config.toml
model = "image captioner"
dataset = "pictures of board games with random positions, seen at a slant"
train_examples = 195000
image_size = 64
crop_scale_min = 1
horizontal_flip = false
tokenizer = "word"
vocab_size = 67
encoder_arch = "res2net"
encoder_norm = "batchnorm"
encoder_activation = "hardswish"
encoder_depths = [2, 5, 2]
encoder_kernel_size = 3
encoder_stem = "deep"
encoder_widths = [128, 256, 512]
fusion = "cross_attention"
decoder_width = 128
decoder_layers = 8
decoder_norm = "layernorm"
decoder_norm_position = "sandwich"
decoder_activation = "swiglu"
decoder_mlp_ratio = 2.67
decoder_head_dim = 64
decoder_fused_qkv = false
decoder_bias = "qkv"
decoder_qk_norm = false
decoder_layer_scale_init = 0.1
decoder_parallel_block = false
decoder_inner_norm = false
decoder_positions = "sincos"
decoder_cross_attention_every = 1
decoder_tie_embeddings = false
init = "orthogonal"
optimizer = "muon"
muon_scale = "original"
learning_rate = 0.013
momentum = 0.9
nesterov = false
orthogonalizer = "polar_express"
adamw_lr_other_params = 0.0022
max_grad_norm = 1.0
cautious_weight_decay = true
ema_decay = 0.99
max_steps = 7900
batch_size = 192
epochs = 7.8
lr_schedule = "constant"
warmup_steps = 230
weight_decay = 0.03
adamw_weight_decay_other_params = 0.05
Rows from block 6 of the image encoder, named by matrix and row number. Each number is 200 + 20 x the weight over its row's rms, rounded and kept within 0 to 999. All counts start at 0. After the name is the row's rms in percent of the matrix's.
# c10: first pointwise conv (encoder.blocks.6.c1.0.weight, 256x256x1x1), inputs 86-171
c10.105,112,196,161,212,221,226,204,185,224,205,207,238,176,188,207,180,187,181,158,205,130,201,203,185,199,212,212,196,195,192,190,219,176,180,159,196,164,234,184,186,183,196,174,201,241,189,191,224,178,181,227,210,191,192,207,196,217,167,214,215,171,176,189,197,166,179,205,197,190,180,206,217,199,201,185,216,202,199,203,207,203,182,178,205,197,198,199
c10.106,088,210,168,188,161,229,200,181,169,156,176,170,182,206,240,194,191,198,226,202,188,186,188,165,202,186,211,150,193,229,168,210,183,193,186,209,197,178,152,194,192,191,216,176,219,182,212,192,190,151,197,175,193,202,187,149,173,212,175,196,206,210,201,178,242,176,202,208,170,176,206,174,192,207,206,195,211,191,209,181,167,209,182,206,192,201,210
c10.107,081,215,227,174,178,202,201,199,219,219,172,193,185,187,208,168,211,177,191,186,172,226,202,178,195,188,175,207,216,180,178,210,170,201,176,171,200,209,202,182,177,193,158,246,196,197,187,196,222,197,212,202,176,171,222,183,188,188,234,187,181,206,197,188,214,169,226,225,201,190,189,215,188,164,174,187,199,187,228,215,221,183,190,254,179,201,185
c10.108,094,171,215,190,182,171,209,212,206,240,216,208,185,201,177,220,193,205,202,199,220,211,201,225,216,226,211,182,197,222,179,215,184,213,203,182,199,222,166,203,188,209,206,168,208,241,218,208,217,177,196,223,210,199,228,151,178,197,214,205,182,180,182,214,214,187,171,199,229,187,181,227,165,206,232,199,168,167,199,215,198,208,185,237,200,199,209
c10.109,091,206,175,167,190,168,200,243,180,204,198,205,223,205,226,192,206,173,177,204,230,195,182,196,200,161,212,231,192,166,172,173,204,205,233,206,197,183,179,178,177,194,217,200,207,197,156,221,200,189,180,187,210,228,175,186,182,177,216,171,163,214,177,200,227,213,172,215,237,185,170,199,177,193,188,210,187,208,217,220,212,200,170,216,186,182,183
c10.110,092,198,178,192,183,215,166,180,186,189,187,208,197,168,213,130,210,207,174,217,155,236,200,191,212,220,201,204,243,219,177,237,175,213,214,190,179,157,209,191,237,192,218,202,213,191,198,171,196,186,192,200,195,173,200,220,207,230,227,177,222,202,197,198,189,218,206,194,195,166,192,177,158,192,183,201,184,212,204,175,190,190,211,213,192,194,180
c10.111,125,208,173,198,205,206,205,185,184,194,195,199,193,173,154,166,161,204,183,214,198,221,168,210,235,209,180,175,182,211,171,228,183,192,214,200,185,201,191,198,226,200,211,219,179,153,170,171,220,152,170,160,191,184,196,206,223,209,183,176,192,180,200,203,188,211,214,215,201,178,203,202,199,202,160,214,182,195,208,213,189,173,183,206,184,230,187
c10.112,090,210,200,230,182,221,200,169,229,181,209,196,169,228,218,202,190,189,154,170,140,174,204,213,209,208,190,225,207,218,207,207,185,179,160,200,200,195,178,174,201,195,202,185,172,193,189,218,206,180,177,216,190,184,203,190,187,204,187,180,157,187,180,183,205,197,181,177,200,158,198,220,203,171,181,223,191,233,203,208,225,213,162,205,183,169,192
c10.113,095,203,198,178,223,197,199,170,247,200,211,189,226,197,156,208,180,203,206,218,241,208,183,212,194,179,223,227,211,198,179,188,195,202,196,197,186,237,179,184,196,179,200,205,227,211,203,233,170,176,200,203,176,207,194,200,201,191,174,232,196,226,206,187,164,202,198,211,210,207,131,183,196,191,194,164,222,224,173,172,206,191,222,197,213,201,209
c10.114,101,203,181,191,211,216,199,203,211,184,162,215,174,165,175,229,201,206,194,205,201,195,201,225,238,172,215,190,199,218,199,184,212,204,197,210,194,204,152,216,190,207,224,215,238,202,189,241,236,201,176,233,200,210,202,192,192,207,191,193,192,177,170,207,183,175,213,180,177,198,207,235,184,217,174,225,176,180,155,215,185,205,216,202,225,231,196
c10.115,096,219,177,229,177,222,221,213,203,191,197,197,202,220,180,209,192,163,178,202,194,170,205,180,242,178,166,192,224,209,224,199,241,197,192,185,190,177,216,206,238,236,199,200,209,202,217,214,202,192,170,203,189,237,172,194,180,199,212,192,179,196,167,206,221,194,206,184,178,212,218,191,216,181,206,230,215,235,210,187,201,181,220,195,201,245,193
c10.116,106,180,219,199,199,173,205,217,222,184,192,204,193,221,172,189,201,213,204,188,244,194,216,219,232,194,208,194,202,199,181,218,217,226,212,185,191,217,232,225,188,187,244,179,197,211,181,217,203,212,170,211,195,206,233,228,233,204,182,251,207,211,181,189,193,186,204,191,209,229,202,201,207,191,222,251,198,208,215,196,200,204,191,177,203,189,256
c10.117,103,185,185,219,222,214,223,240,188,187,196,210,144,193,201,219,193,192,198,194,222,237,162,209,180,173,189,182,171,216,204,174,206,205,225,205,222,217,174,192,207,204,207,226,211,204,190,205,199,189,218,179,192,202,206,192,189,192,209,209,189,207,206,212,214,215,197,197,193,195,128,173,171,173,206,238,197,217,209,218,161,188,179,207,223,155,193
c10.118,081,193,232,142,190,170,233,221,220,239,204,222,170,174,202,210,217,207,194,194,192,203,155,211,206,170,185,181,175,192,180,196,168,216,190,188,187,185,164,228,165,246,236,205,219,194,193,188,208,202,195,183,225,187,200,157,194,180,198,208,170,216,217,205,189,194,180,200,188,170,189,191,176,215,224,183,176,232,218,221,183,204,173,170,185,198,226
c10.119,089,185,209,205,175,206,190,191,217,162,211,181,225,220,167,182,192,198,182,182,245,196,245,177,194,217,202,199,208,210,224,211,228,208,193,213,243,214,218,208,192,220,170,183,182,175,190,208,191,210,152,183,221,228,221,200,241,212,215,191,200,211,211,197,204,205,185,224,207,213,195,225,204,201,177,216,236,201,201,227,226,221,194,230,244,211,176
c10.120,074,187,181,180,178,185,218,186,204,193,179,190,189,227,171,188,208,219,179,192,213,214,201,191,196,233,198,193,185,205,213,177,195,188,242,205,206,198,176,178,167,162,194,184,203,208,208,225,213,184,188,217,203,197,196,164,194,187,209,213,201,205,183,216,225,181,235,201,202,186,198,232,169,174,242,230,180,207,184,191,184,177,198,235,151,196,188
c10.121,099,197,217,205,187,194,174,209,213,188,205,218,227,196,195,177,186,249,168,218,195,199,208,203,195,215,207,190,206,198,206,244,190,201,205,189,215,185,238,197,236,199,195,223,208,230,168,172,207,244,204,187,205,216,196,193,206,203,230,164,188,204,201,203,205,194,199,188,214,206,160,200,235,164,224,185,196,247,205,244,190,187,217,185,189,192,198
c10.122,101,180,228,205,199,199,204,189,232,174,245,185,214,211,205,182,185,202,209,212,205,194,229,211,248,185,199,195,205,196,191,207,248,194,227,213,216,155,199,177,196,189,216,199,213,188,195,174,191,197,168,217,176,211,242,193,203,210,185,264,183,202,196,197,188,206,243,163,192,246,208,186,207,214,191,216,205,211,220,200,207,184,179,191,215,197,201
c10.123,095,213,212,221,173,203,195,219,188,215,191,209,203,214,207,181,195,202,187,212,150,219,226,230,227,168,195,201,189,174,211,185,227,232,199,180,181,218,206,189,171,205,225,215,242,211,204,222,197,197,183,225,195,178,196,180,182,192,202,225,184,222,220,182,222,191,208,176,197,188,192,210,186,222,175,165,201,202,219,212,170,187,176,188,190,230,194
c10.124,101,215,205,188,193,196,198,178,239,167,206,173,211,198,192,233,197,248,162,200,179,165,198,225,229,224,207,204,185,165,204,216,205,210,225,183,188,205,189,224,241,181,201,215,189,222,211,200,217,197,191,180,189,203,185,212,214,173,213,207,212,232,232,183,190,172,190,203,167,176,207,208,162,210,187,194,192,190,202,195,210,197,199,236,216,189,201
c10.125,109,218,213,225,208,216,220,200,190,180,203,221,224,189,203,188,220,195,219,218,181,233,203,198,169,224,207,179,195,199,218,204,218,211,197,193,206,196,202,220,205,190,199,214,185,209,218,172,200,188,226,219,196,204,179,188,222,171,210,183,181,203,212,211,199,212,185,210,193,213,205,197,223,202,178,176,212,176,210,190,198,203,211,183,178,189,213
c10.126,090,211,187,213,201,180,217,179,210,155,210,218,188,204,174,208,178,173,209,225,212,201,226,183,226,193,199,189,211,203,218,206,252,226,200,202,186,178,175,205,185,234,218,182,221,203,174,234,192,176,155,177,206,229,225,199,160,208,231,225,192,236,214,225,203,147,179,191,160,207,192,199,216,216,198,221,180,205,232,175,224,192,165,180,194,191,189
c10.127,103,226,195,209,201,239,206,216,198,182,196,196,187,187,211,209,150,163,181,173,202,197,204,182,201,204,168,219,217,184,220,192,190,195,201,163,213,176,192,204,210,186,210,197,179,201,203,201,175,178,228,185,187,195,211,184,192,210,221,180,203,209,231,186,178,180,207,159,205,204,215,181,171,226,173,178,182,209,236,191,198,214,197,183,206,222,182
c10.128,097,182,148,197,187,179,192,204,222,231,171,167,211,147,169,233,196,194,184,215,160,175,208,214,213,200,180,216,180,184,190,183,178,229,189,184,200,190,193,181,205,185,222,199,204,208,234,176,190,190,221,216,178,200,220,200,176,202,212,188,200,204,218,190,198,202,169,201,172,217,165,195,211,200,177,206,206,197,203,207,227,211,217,232,190,215,204
c10.129,091,232,247,198,228,199,208,199,171,203,210,215,172,211,202,190,249,215,212,240,186,201,184,206,195,213,171,235,210,214,238,198,245,218,206,208,224,184,198,229,228,241,209,196,210,174,235,173,192,184,190,189,196,178,208,189,211,208,209,209,219,225,211,193,201,198,198,174,213,213,193,179,208,207,176,217,238,195,252,196,192,192,197,202,208,168,218
c10.130,092,215,188,213,187,207,183,213,186,197,200,204,189,163,217,224,206,206,245,205,138,199,203,181,175,187,212,205,215,187,186,206,169,189,206,171,174,192,187,187,183,149,180,160,237,210,199,176,181,194,186,212,232,182,164,209,188,199,206,186,194,186,166,204,186,193,198,216,195,174,200,177,197,211,186,218,189,185,162,226,194,202,200,194,174,191,255
c10.131,101,220,198,219,182,193,171,184,172,187,181,227,147,236,195,193,211,217,205,182,201,213,187,180,225,207,171,190,183,179,181,203,258,213,176,194,227,199,210,202,197,193,228,208,218,173,170,218,164,192,184,209,204,197,220,186,200,203,182,195,185,261,206,216,204,201,186,205,202,211,180,222,173,183,190,225,204,201,183,202,189,215,211,190,202,190,181
c10.132,094,208,195,191,196,204,230,211,196,207,179,223,195,169,202,198,203,191,227,210,193,219,183,211,198,164,229,190,173,236,185,203,201,179,199,179,198,193,213,199,180,201,202,195,226,247,217,204,183,226,207,190,186,202,190,228,217,200,179,196,201,195,215,171,190,181,184,198,195,194,107,194,191,197,178,204,239,207,230,160,180,187,207,238,217,202,169
c10.133,095,209,208,195,192,210,210,198,185,223,201,243,202,192,193,210,201,197,193,176,151,194,199,202,229,175,200,175,168,185,211,216,209,200,231,202,193,201,223,189,189,194,209,203,191,191,189,198,227,176,149,199,197,204,210,174,195,188,202,204,145,192,176,202,159,180,221,200,203,201,166,192,162,198,239,224,176,188,244,213,236,203,183,191,183,183,209
c10.134,095,205,197,215,226,216,231,213,180,218,240,213,211,199,199,189,197,200,195,225,222,219,183,198,181,174,201,222,227,193,176,201,193,226,218,196,224,203,236,200,194,232,196,209,196,196,228,209,203,207,184,168,179,208,192,198,176,221,187,226,197,207,185,157,176,207,228,210,215,184,93,203,166,190,186,186,218,227,205,223,221,209,215,197,216,183,190
c10.135,087,183,160,184,173,200,170,167,200,183,208,213,178,225,181,203,174,200,217,179,221,193,182,194,156,183,204,203,192,221,199,175,217,199,181,172,189,193,227,198,211,213,179,235,206,217,183,218,172,145,203,211,198,161,196,188,212,195,199,161,192,205,169,192,231,197,196,196,196,198,203,201,210,182,208,141,193,174,209,214,222,207,206,213,161,192,221
c10.136,096,203,219,194,178,219,176,217,176,218,196,212,182,154,201,153,225,232,179,207,200,196,224,184,209,196,199,193,204,220,183,191,186,215,221,196,162,209,213,211,224,235,234,222,222,223,235,206,206,197,176,201,233,195,221,163,217,205,253,160,218,200,199,187,220,195,203,209,185,202,200,200,224,183,239,182,199,206,213,209,184,196,211,192,196,235,206
c10.137,099,209,174,203,196,196,198,170,220,192,193,209,195,232,192,205,207,202,205,190,227,184,200,183,186,185,177,235,214,224,214,168,228,217,221,215,180,203,202,217,223,214,183,215,187,209,202,216,173,234,199,198,257,203,226,170,223,197,209,202,188,186,183,195,199,151,188,206,214,191,173,201,199,191,229,195,199,186,199,241,198,217,169,237,187,205,177
c10.138,107,216,195,187,187,205,197,195,186,190,171,196,199,217,221,213,187,176,191,190,209,190,210,194,242,196,212,216,179,195,202,202,203,191,220,183,213,206,176,221,187,179,202,201,206,189,186,196,219,211,227,180,196,184,207,172,198,224,189,203,248,178,166,187,199,208,210,191,190,227,235,176,205,242,197,228,183,188,215,196,193,190,216,185,202,219,178
c10.139,114,204,200,208,182,203,220,198,198,169,190,212,176,212,189,182,178,255,199,195,174,159,197,179,193,198,192,186,218,194,181,190,213,195,191,203,185,176,196,198,220,173,210,192,192,203,201,248,198,181,210,187,172,167,196,167,196,201,225,190,152,180,208,211,190,206,222,204,198,201,218,192,201,203,151,215,193,226,178,174,197,172,142,205,192,220,231
c10.140,089,244,186,196,201,201,204,178,203,184,175,229,223,216,213,176,175,193,198,208,204,194,212,202,213,186,204,194,204,179,203,207,202,175,210,207,181,223,177,184,175,224,266,194,225,203,191,242,248,187,183,234,175,174,249,213,211,222,201,218,260,160,191,230,219,179,223,194,189,188,180,204,219,199,210,228,209,206,196,211,207,185,191,162,188,206,207
c10.141,085,189,220,214,139,207,205,177,194,191,208,227,180,211,210,197,223,185,188,198,157,184,209,210,171,221,257,206,202,176,190,209,135,187,194,187,188,173,196,178,213,236,221,223,208,208,195,165,210,218,184,217,156,187,202,173,223,190,203,180,194,205,207,222,184,179,186,189,177,185,184,165,202,248,190,231,209,210,230,170,224,206,180,198,187,187,197
c10.142,091,233,185,225,205,183,213,241,228,206,195,141,211,222,182,170,217,207,221,196,160,187,193,167,233,202,193,180,203,209,203,215,197,189,233,211,156,191,212,219,216,171,199,191,200,181,211,200,210,180,189,207,227,171,205,203,203,174,207,210,185,174,229,178,181,211,196,204,229,180,216,202,187,196,217,191,178,203,206,198,198,181,222,194,196,202,222
c10.143,094,202,186,213,197,214,209,227,171,200,222,211,210,171,211,204,195,206,207,211,171,187,231,212,211,199,212,202,208,208,156,170,201,181,215,211,233,193,183,205,173,209,234,199,211,192,207,171,225,201,219,254,193,208,204,175,199,178,198,212,187,214,189,204,169,200,189,215,186,227,199,185,185,162,206,221,221,183,195,201,222,202,209,185,173,207,216
c10.144,086,200,210,237,201,184,170,204,231,196,210,234,176,180,155,205,212,194,196,199,193,235,195,189,209,180,170,188,219,174,199,218,222,169,200,192,204,203,178,200,224,193,212,199,211,192,226,213,189,195,207,205,206,189,226,193,218,226,170,205,184,155,172,215,178,216,192,219,200,166,186,207,219,206,237,241,212,208,193,209,225,181,212,185,220,137,233
c10.145,101,190,199,195,191,211,188,207,165,211,205,210,175,212,185,197,199,206,221,178,220,197,227,205,178,192,196,203,181,229,193,165,174,217,204,214,218,190,186,179,199,247,185,173,183,187,198,185,226,200,188,219,192,210,215,209,235,179,208,207,210,242,213,200,191,175,176,196,221,230,214,202,192,210,194,208,199,211,153,192,157,226,167,233,179,203,225
c10.146,095,232,207,210,186,210,177,161,182,214,195,175,184,212,223,211,223,185,218,203,195,239,206,181,244,196,200,228,194,211,180,209,239,191,195,200,199,199,180,201,230,160,180,230,197,198,219,212,180,212,167,200,191,216,223,215,189,184,181,208,178,204,215,211,214,203,207,210,170,179,185,212,195,217,181,194,196,208,199,220,195,199,197,168,183,217,188
c10.147,092,203,189,229,147,195,184,198,187,181,186,249,215,194,243,189,188,206,195,217,159,207,220,192,213,165,203,221,212,185,190,214,198,200,198,213,162,209,222,235,187,211,202,198,205,202,193,189,200,176,155,218,213,193,186,148,180,168,192,198,184,169,162,184,186,241,183,226,199,181,173,192,199,201,220,204,168,189,220,241,207,198,186,190,217,197,188
c10.148,102,190,185,209,211,205,227,201,206,231,190,202,154,218,170,233,201,259,205,206,207,177,182,179,191,199,204,190,226,187,199,167,203,208,220,177,197,198,211,229,187,188,204,183,254,193,213,204,197,198,187,191,202,221,202,181,204,212,196,180,188,202,210,232,181,215,215,209,210,211,202,187,191,170,260,186,213,184,180,207,213,245,188,199,210,172,204
c10.149,091,175,202,208,138,215,187,161,185,208,186,198,193,252,209,173,223,225,230,205,204,219,211,226,202,176,153,194,224,199,191,181,214,221,190,225,212,207,222,236,194,227,209,216,232,205,211,198,190,191,190,205,203,190,219,204,203,178,205,217,196,210,201,195,198,187,189,160,192,198,220,205,202,197,197,164,237,207,229,220,183,228,182,202,197,229,205
c10.150,089,182,201,178,184,207,222,210,209,213,191,217,225,168,172,226,220,214,197,203,164,214,213,184,184,181,204,182,196,217,201,233,191,231,219,201,203,221,197,198,198,226,197,220,228,189,195,223,183,240,194,195,175,189,218,190,199,185,179,197,210,192,189,219,220,177,227,183,183,202,142,204,175,205,215,196,161,195,187,151,175,187,216,226,204,192,202
c10.151,097,207,205,203,191,211,204,176,196,216,216,199,196,212,221,230,193,183,173,204,150,199,202,219,236,191,199,209,184,193,199,216,205,192,208,170,182,169,190,194,197,207,215,188,198,203,189,217,233,208,186,171,207,191,239,181,192,199,216,196,168,205,172,202,225,201,231,198,184,224,202,201,269,219,196,213,217,204,221,209,166,191,183,207,199,169,180
c10.152,089,226,185,178,201,178,214,213,168,196,223,218,150,193,188,253,167,210,198,197,192,214,215,175,203,213,242,196,186,211,159,234,191,197,244,173,235,203,182,186,210,203,157,180,165,189,174,203,200,207,203,203,187,185,176,208,226,221,202,194,202,192,192,169,166,230,194,214,184,186,224,186,195,237,216,167,160,191,204,199,198,204,176,184,187,137,201
c10.153,077,194,173,186,191,204,186,204,232,147,210,205,183,195,170,216,200,175,176,210,189,179,197,203,174,188,202,190,182,201,195,195,213,190,211,203,212,215,216,210,207,150,207,193,183,186,193,192,199,174,184,200,216,181,216,186,222,164,182,204,193,211,187,202,234,177,229,207,204,199,225,199,212,233,159,151,221,199,224,196,202,203,165,193,191,192,215
c10.154,076,195,194,198,163,205,205,186,204,206,158,203,231,217,190,220,207,194,234,186,182,203,208,248,186,189,175,185,201,196,213,207,192,189,231,199,205,207,232,195,209,203,184,168,183,231,240,189,209,197,179,205,176,208,239,180,206,208,182,181,183,214,162,197,213,218,218,233,207,193,198,240,197,207,226,184,205,191,220,187,205,225,190,188,211,183,200
c10.155,085,209,224,173,205,212,205,210,228,211,188,213,170,212,204,147,187,173,218,195,190,216,197,205,215,229,196,203,193,219,245,199,180,192,204,198,169,200,188,191,223,160,203,189,234,214,186,227,133,199,191,195,177,219,179,239,214,211,211,197,232,203,195,195,235,193,209,183,180,207,183,198,190,181,242,195,216,214,193,206,211,212,189,202,188,179,184
c10.156,092,203,168,170,241,206,174,199,182,205,196,191,161,185,171,209,191,195,217,188,204,224,214,185,196,178,224,198,197,193,226,170,180,198,203,180,236,201,189,244,210,180,183,193,184,221,214,161,204,198,230,139,191,188,191,216,206,200,243,187,169,213,189,213,184,211,210,195,200,186,166,216,201,197,205,195,235,207,180,228,204,210,194,212,198,164,188
c10.157,107,242,210,170,185,198,207,185,204,223,187,186,190,199,202,179,207,204,214,183,193,215,167,189,249,200,195,194,176,202,214,221,258,215,181,203,192,205,210,175,179,170,203,207,192,181,200,220,206,230,191,218,192,208,214,203,203,213,183,172,193,216,240,190,212,215,203,228,177,204,133,210,194,214,189,226,195,204,190,204,201,175,244,190,213,197,192
c10.158,103,191,175,192,181,205,206,185,192,198,180,189,199,179,167,226,169,181,197,177,160,192,176,193,194,166,194,176,184,206,208,201,227,199,187,204,200,204,187,196,165,188,203,200,230,203,192,232,251,216,177,173,179,138,205,165,197,186,208,175,174,158,216,199,206,174,199,206,201,170,146,220,212,170,199,200,184,193,217,216,200,188,188,194,180,180,175
c10.159,096,225,185,185,230,204,210,229,192,204,205,194,165,194,228,197,203,204,156,214,216,187,199,201,211,220,197,212,193,145,199,213,217,216,191,155,201,213,209,232,198,191,232,206,185,143,209,230,221,199,202,191,199,228,180,188,200,201,180,215,234,192,190,202,199,201,206,232,211,220,202,225,221,194,226,208,242,222,217,193,222,207,235,212,200,186,190
c10.160,101,200,186,192,198,224,224,242,189,200,193,194,198,214,183,167,215,197,214,210,183,209,189,180,183,191,205,214,201,204,220,209,201,193,213,189,185,196,250,219,203,196,197,180,213,200,201,213,200,202,159,179,198,225,209,206,207,214,198,214,169,229,152,205,199,210,218,193,165,168,212,200,214,183,213,166,171,230,188,205,212,227,235,190,211,206,221
c10.161,096,237,229,188,241,213,209,207,163,192,205,219,225,187,203,189,206,209,190,213,199,175,181,234,206,206,190,211,217,201,201,212,226,211,224,214,204,224,187,220,206,195,176,201,237,232,208,202,199,220,188,226,221,187,220,181,202,203,211,198,188,237,251,197,225,210,206,226,219,223,191,193,200,194,226,226,227,220,178,234,199,206,196,230,227,184,212
c10.162,081,193,187,199,192,201,238,178,192,204,196,187,194,187,185,202,208,193,214,186,238,200,189,197,181,189,195,178,214,180,172,202,172,212,215,203,211,198,215,181,192,195,166,182,214,217,219,218,175,168,187,200,212,223,191,187,196,202,225,202,180,195,185,168,180,187,215,203,206,242,189,206,187,210,186,171,144,232,201,171,174,219,176,216,188,182,212
c10.163,095,204,221,198,182,185,210,177,190,182,181,168,189,203,200,203,187,191,178,202,217,225,158,205,237,198,202,173,209,170,229,196,213,190,197,181,200,205,188,190,202,229,205,186,202,177,211,222,219,220,152,203,168,213,246,187,214,217,219,199,193,219,204,242,193,208,214,188,162,197,220,175,215,242,199,248,189,165,202,174,191,220,195,211,202,205,172
c10.164,092,184,208,199,190,189,194,209,216,219,219,169,216,215,246,197,227,196,244,192,210,193,171,209,215,218,215,205,228,180,193,218,197,240,220,216,202,209,231,214,213,209,201,173,186,186,209,232,219,203,160,217,202,211,242,217,206,192,214,187,227,211,218,203,214,184,201,202,159,209,222,206,184,238,214,209,213,194,181,225,229,185,197,231,187,153,220
c10.165,096,233,182,209,205,198,198,214,161,218,210,224,214,190,209,246,203,200,181,219,162,204,204,175,234,214,139,203,201,202,174,243,239,208,192,177,228,191,199,193,181,175,198,207,216,181,215,215,175,204,183,218,191,190,200,187,191,180,213,183,186,184,217,190,160,210,207,199,200,187,199,180,223,221,213,192,196,203,169,220,198,212,210,190,205,210,191
c10.166,107,201,181,212,211,232,198,185,186,218,202,197,210,176,202,201,201,214,182,198,199,264,216,189,183,233,199,216,219,188,182,227,210,193,182,193,177,203,184,202,230,205,220,204,180,114,189,192,220,200,221,200,199,188,198,200,194,205,149,192,222,217,184,205,221,193,185,210,201,182,185,204,217,184,211,188,209,224,234,192,203,203,221,194,233,241,189
c10.167,082,203,215,254,184,198,215,160,178,179,218,181,208,193,192,215,178,221,199,165,186,182,188,224,214,210,211,199,193,178,194,195,215,211,188,181,195,202,212,195,237,212,197,171,175,163,175,220,208,208,205,189,218,195,182,177,240,212,188,186,184,199,180,217,181,192,199,240,187,193,182,238,182,219,205,214,179,237,218,163,185,197,210,206,244,207,178
c10.168,108,172,188,178,158,232,212,218,152,208,193,210,258,211,200,183,189,181,200,199,191,217,190,206,219,178,215,192,207,201,181,209,184,213,184,193,212,198,211,180,227,192,207,187,223,191,202,175,193,225,169,212,192,194,196,191,217,179,219,173,195,210,176,200,219,196,214,202,196,192,220,241,189,176,202,193,202,193,217,173,185,188,212,200,192,233,173
c10.169,081,197,204,200,172,208,191,198,191,213,230,223,213,209,201,208,196,194,190,221,205,175,218,225,162,172,208,192,195,211,198,179,202,239,205,223,153,166,216,199,200,224,180,194,217,192,205,236,197,186,204,163,209,245,200,199,190,248,199,216,210,217,195,196,197,205,202,194,201,180,199,211,219,182,173,199,246,201,190,218,185,188,213,236,147,214,177
c10.170,095,161,201,183,195,225,196,251,223,215,189,184,178,168,191,144,226,202,202,201,170,198,178,204,184,213,199,215,182,184,187,210,163,235,216,222,202,220,215,206,238,211,198,197,180,219,214,167,222,214,195,208,227,208,185,184,213,174,206,205,212,168,177,199,187,189,223,214,208,184,249,180,202,169,195,202,201,196,176,182,216,205,252,241,202,181,196
c10.171,082,191,194,203,186,227,225,186,179,204,188,180,209,239,180,203,203,158,164,225,200,213,211,198,198,198,235,177,218,225,172,219,177,203,196,202,160,204,155,189,199,178,204,214,166,174,187,178,158,211,179,177,215,184,218,169,176,220,215,189,195,224,182,189,213,215,198,218,186,166,194,169,194,206,196,200,196,198,210,206,178,201,208,221,180,206,207
c10.172,087,172,222,230,208,168,200,186,211,237,198,196,219,179,170,192,221,174,205,212,235,181,156,230,203,221,220,190,175,179,196,203,181,191,194,189,187,237,237,178,205,185,187,221,202,180,200,204,221,183,201,200,230,210,226,209,182,215,211,182,194,188,203,193,164,183,194,200,202,227,171,192,207,181,221,204,238,180,189,228,237,202,207,228,213,201,227
c10.173,100,192,180,171,180,235,222,175,183,168,215,175,214,198,210,187,199,208,175,191,210,266,217,199,186,208,170,185,237,186,181,222,198,179,202,207,192,202,205,197,225,192,195,230,192,128,181,191,240,203,206,204,218,192,210,211,215,220,170,202,225,201,211,207,197,204,201,227,192,182,181,213,191,183,211,178,204,219,178,165,213,193,203,207,228,208,178
c10.174,092,187,224,194,188,209,206,210,191,194,187,200,197,167,204,195,223,213,191,218,182,199,184,198,210,187,237,188,206,180,204,195,212,184,207,160,176,185,212,211,181,235,206,181,221,238,192,179,225,222,158,227,199,186,238,216,202,219,225,207,192,201,200,200,226,199,229,182,200,192,197,207,230,229,146,211,206,223,176,214,211,202,185,198,215,192,193
c10.175,085,239,180,203,211,200,196,207,206,171,206,204,182,181,216,192,217,211,212,218,190,226,224,182,194,215,233,198,206,201,182,182,154,189,221,162,201,204,160,192,173,221,211,216,190,213,186,194,210,199,182,191,208,175,184,149,214,196,193,198,180,193,238,191,205,224,174,222,219,181,212,189,177,202,188,190,211,181,187,174,186,252,200,205,252,190,160
c10.176,105,175,208,212,207,210,198,201,207,180,199,165,204,213,193,182,184,202,199,208,147,206,205,203,186,193,195,200,178,148,187,229,188,170,192,219,159,197,210,230,180,186,228,164,215,205,178,194,208,248,175,195,205,158,186,234,176,191,193,193,183,201,167,198,215,199,195,208,209,196,232,187,174,179,242,215,186,201,187,236,217,193,176,191,178,211,212
c10.177,096,204,202,218,202,190,200,199,195,207,171,211,203,190,202,216,204,223,234,198,229,209,186,233,205,226,190,227,202,158,224,206,216,227,182,192,217,185,197,230,220,218,212,164,196,248,214,199,206,208,189,206,201,219,179,223,192,229,224,173,185,241,231,171,218,233,215,217,202,208,213,186,210,210,207,217,208,198,221,229,204,193,221,202,186,220,208
c10.178,100,174,219,228,202,256,248,170,186,184,210,192,209,203,197,234,203,240,247,212,189,185,196,192,220,181,185,208,182,186,213,196,232,187,213,191,194,243,199,193,200,166,194,193,217,208,196,221,180,232,237,247,206,220,188,138,210,183,204,213,202,233,154,199,170,203,205,225,196,204,228,209,212,191,225,188,207,206,199,176,159,192,193,199,179,193,181
c10.179,082,220,200,200,204,197,222,198,205,177,205,201,215,179,200,208,202,204,187,162,198,200,201,192,220,214,209,221,211,213,195,241,210,221,235,193,182,197,208,207,229,231,234,221,194,234,220,216,188,176,163,185,216,160,234,219,191,206,231,202,208,167,195,165,232,216,184,196,197,187,200,203,216,242,235,235,189,204,217,169,184,191,193,200,204,248,217
c10.180,095,220,210,202,200,194,221,226,167,248,216,197,223,220,202,251,206,230,194,199,217,224,204,194,219,231,172,195,204,243,206,195,191,196,223,230,183,216,177,203,184,190,202,208,197,213,189,220,205,232,198,175,193,175,235,210,207,160,234,197,226,212,173,215,222,186,177,204,186,164,186,201,230,211,200,188,153,160,208,198,213,209,199,224,213,172,187
c10.181,099,179,182,215,188,224,228,189,183,231,180,213,157,194,185,190,191,188,243,200,204,176,185,207,211,209,222,217,204,180,201,230,161,234,196,189,213,202,211,205,188,212,186,188,204,211,221,185,196,175,197,199,215,207,202,208,186,184,209,217,197,199,242,184,190,212,189,215,209,187,236,222,198,195,191,193,174,189,210,223,210,203,249,205,207,159,244